config.yaml
model: "image classifier"
targets: ["symbol", "rim"]
num_classes: [28, 12]
activation: "mish"
depths: [2, 5, 5]
kernel_size: 3
dropout: 0.05
widths: [128, 256, 512]
init: "torch_default"
residual_init: "scaled_by_depth"
optimizer: "muon"
orthogonalizer: "newton_schulz_5"
cautious_weight_decay: true
lr_schedule: "cosine"
adamw_weight_decay_other_params: 0
Rows from block 2, named by matrix and row number. Rows with one number belong to one channel. Each number is 128 + 32 x the weight over the matrix's rms, rounded and kept within 0 to 255. All counts start at 0.
# convs1: 3x3 conv, stride 2 (model.blocks.2.convs.1.weight, 64x64x3x3), inputs 5-9, a 3x3 kernel for each
# convs2: expand pointwise conv (model.blocks.2.convs.2.weight, 256x64x1x1, transposed), outputs 43-85
convs1.36 [ 86  78  87 133  96  82 180 162  94 103 102  97 105  27  91 146 198 146 100 119 100  79 155 144  67  89 141 131 139 107 124 131 127 107 146 105 158 123  72  97 131 113 123 179 164]
convs1.37 [ 98 180 114  73 104 110  82  90 105 124 150 124 149 100 135 106 102 104 139  91  71 122 111 122  71 131 158 144 126 119 116  84  87  96 150 186 120 156 101 151 142  96  86  41 113]
convs1.38 [159 137 144 122 145 119 132 165 132 122 161 120 164  97 113 172 172 191 114 163 124 122 125 146 145 139  95  89 125 110 145 119 104  87 119 110 124 101 138  90 100  70  70 156 149]
convs1.39 [124  87 135 131 105 110 110 132 110 109  65 139  39  28 112  63  99 188 136 140 141 127 150 170 118 115 121  85  96 198 120 144 101 149  79 110 124  96 116  84  82 130 142 157 129]
convs1.40 [112 104 160 159 128  69 129 214 156 133 113  71 139 103 115 136 117 180 158 115  76  84  81 121 104  97 128 103 143 153  97 175 101 111  95  82 100 124 123  74  49 103  58 104 136]
convs1.41 [127 123 161 114  95 112 102  91 112 112 110  94 128 197 111 141 163 159  86 100 145 147 149 132  99 141  50 106 146 157 123  90 148 122  83 140 107  99  72 135  96 113 149 129 135]
convs1.42 [ 99 110  91  77  67 148 126 129 150 144  93 144 107 133 177  48  89  70 160 160 161 177 167 101 164 127  49 115 111  94 135  93 130 104 111 153  85 161 108  97 113 124 117 136 139]
convs1.43 [128  80 167  97 122 141  85  93 137 119 137 141  92 136 122 146 170 112  96  78 121 177 144  51 141 198 132 106 135 114 163 170  92 133 207  61 123 124 132  69  72 161 111  87 134]
convs1.44 [ 50  73 162  75  92 125 163 159 119  93 105 137 141  89 124  96  90  95 167 164 126 149 149  75 134  50 146 177  72  94 157 132 163 134 139 163  99 108 116 117 142 112 132 164 114]
convs1.45 [137 140 109  82 155 121  99 145 110 159 129 137 119 185  89  96  88 147 142 142  91 126 151 140  73 175  80 152 135  99 121 135 100 127 207 113 156 154 179  53 112 206  97 123 149]
convs1.46 [145 134 146 144 119 124 109  82 105  83  85 122 162  97 140 132  50 113 173  80 118 159  77 167  75 126 169 155 183  94 105 147  67 164 192  79  71  87 132  93 127 134  83 138 126]
convs1.47 [151 204 156 171 184 113 102 119 113 122  95 180 113 134 109 110 163 188 177 142 132 115 115 133 122 162 101 173 215 131 178 135 125 109  97 100 126 111 156 161 128 122 125 183  97]
convs1.48 [158 117 162 132 122 128  96 101 141 164  90 105  98  86 158 141 190 116 195 100 121 117 138 125 144  80 211  87 178 124 129 143 164 210 112  68  95 107 113  86  85 103 203 145 126]
convs1.49 [133 179 129 184 153 211 121  88 138  99 109 159  91  80 104 124 144 120 110 135 123 107  96 119 128 120 147 146 113 106  49  73 179  86 109 189 158 160 166 103 127 172 117 140 138]
convs1.50 [139 156 118 168 136 153 180 175 125  95 124  91 122 151 109 136 156 123 111 152 140  89 117 120 114  83 139 225 224 136 151 155 108 156 129 121 101 106 138  59  59 113  52 150 129]
convs2.36 [128 148  73 141  68 173 111  94 118 139 151 111 105 115  96 108 122 144 124 180  78 154 159 142 136 121 132 170 102 131  87 153 144 115 185 167  93  89 119 129 186 111  93]
convs2.37 [187 131 156 212 104 141 201 144 142 126 148 104 127 156  56 147  98 118 122 110 155 170 115 149 137 163 133  90 129 141  91 151 112 158 169 111 101 132 128 137  71 140 131]
convs2.38 [111 170 138 161 109  84 142 135 118 109 138 124  90 120  72 138 119 107 121 105 132 102 165 164 105 113  90 109 161 110 115 132 113 170  31 153 160 165 130 156 178 173 138]
convs2.39 [112 148 210 230  88 133 127 130 148 122 102 113 102 144 187 122 100  83 131 142 140 117 136 109 173 103  75 127 142 111 199 169 190 148  99 172 150  64 100 144 139 153 143]
convs2.40 [156 159 128 113 113 114 106 181 133 134 117 113 127 145 110 186  88 167 166 111 156 158 127 112 138 130  77  64 182 129 133 159 115 177  76 113  78 140 141 133 193 113 110]
convs2.41 [133 136 148 135  89 104 144 140 137 123 127 172 110 174 173 126 206 130 117 155 113 125  84 154  74 108  88 147 140 140 116 107 100 128 235 158 101  65 130 184 179 146 125]
convs2.42 [121 126 167 124 169  27 101 127  81 100 173 137 114  93 182 113 137 121 139 128 127 146 130 111 120  61 109 156 146 139 200 160  66  98 112 166 122  52 113 156  99 110 122]
convs2.43 [142 114 181 107 133 168 224 111 122 114 162 130 100 133 108 123 117  88 142 169 149 106 120 102  68  74  67 129 149 143  87 129 188 141 164 137 158 115 136 109 140 124 142]
convs2.44 [197 163 199 151 116  78 107 131 118 132 205 128 131 156 148 176  89 114 132  88 122 206 113 150 143 121  58  73  97 102 181 143 113 105 136 112 136 131 142 197 136 145 133]
convs2.45 [117 115 122 134 137 184  33 129 106  96 168 156 137  97 140 124 100 105 130  86 143 170 206 140 156 174 128  93  81  99 107 141 128  79 139 120 130 141 144 141  69 126 147]
convs2.46 [132 100 114 154  46  94 133 140 113  98 115 124 134 140 138 139 127 126 119 145  90  77 126 123  82  74  68 150 167 132 112  71 100 137  51  73 135  22 114 150  99 159 133]
convs2.47 [ 93 103 144 133 102 193 161 128 120 132 128 151  89 149 105 107 109 102 102 110 101 113  96 166  92 165 123 110 117  91  68 183  41 139 196 157  78  81 119 160  84 136  90]
convs2.48 [143 128 207 165 182 168 181 132  99 161 136  41 135 126  74 123 153 142 117 219 122  93 146 100 179 157  91 135 130  91 163 142 107 139 111 138 142 136 115 117  97 102 127]
convs2.49 [ 46 139 106 125 145  96 118 136 152 118  88 144 170 158 138 101 113 138 146 135 124 115 122 114 157  75  75 139  88  72  92  90  84 198 172 208 145 182  85 111 106 139 105]
convs2.50 [110 116 162  77  85 150  92 139 133 160 176 185 165 132 140 135 184 133 156  78 177 180 124 118 120  72  77 118 147 104  85 132 125 203 175 154 119  80 143 132 145 127 153]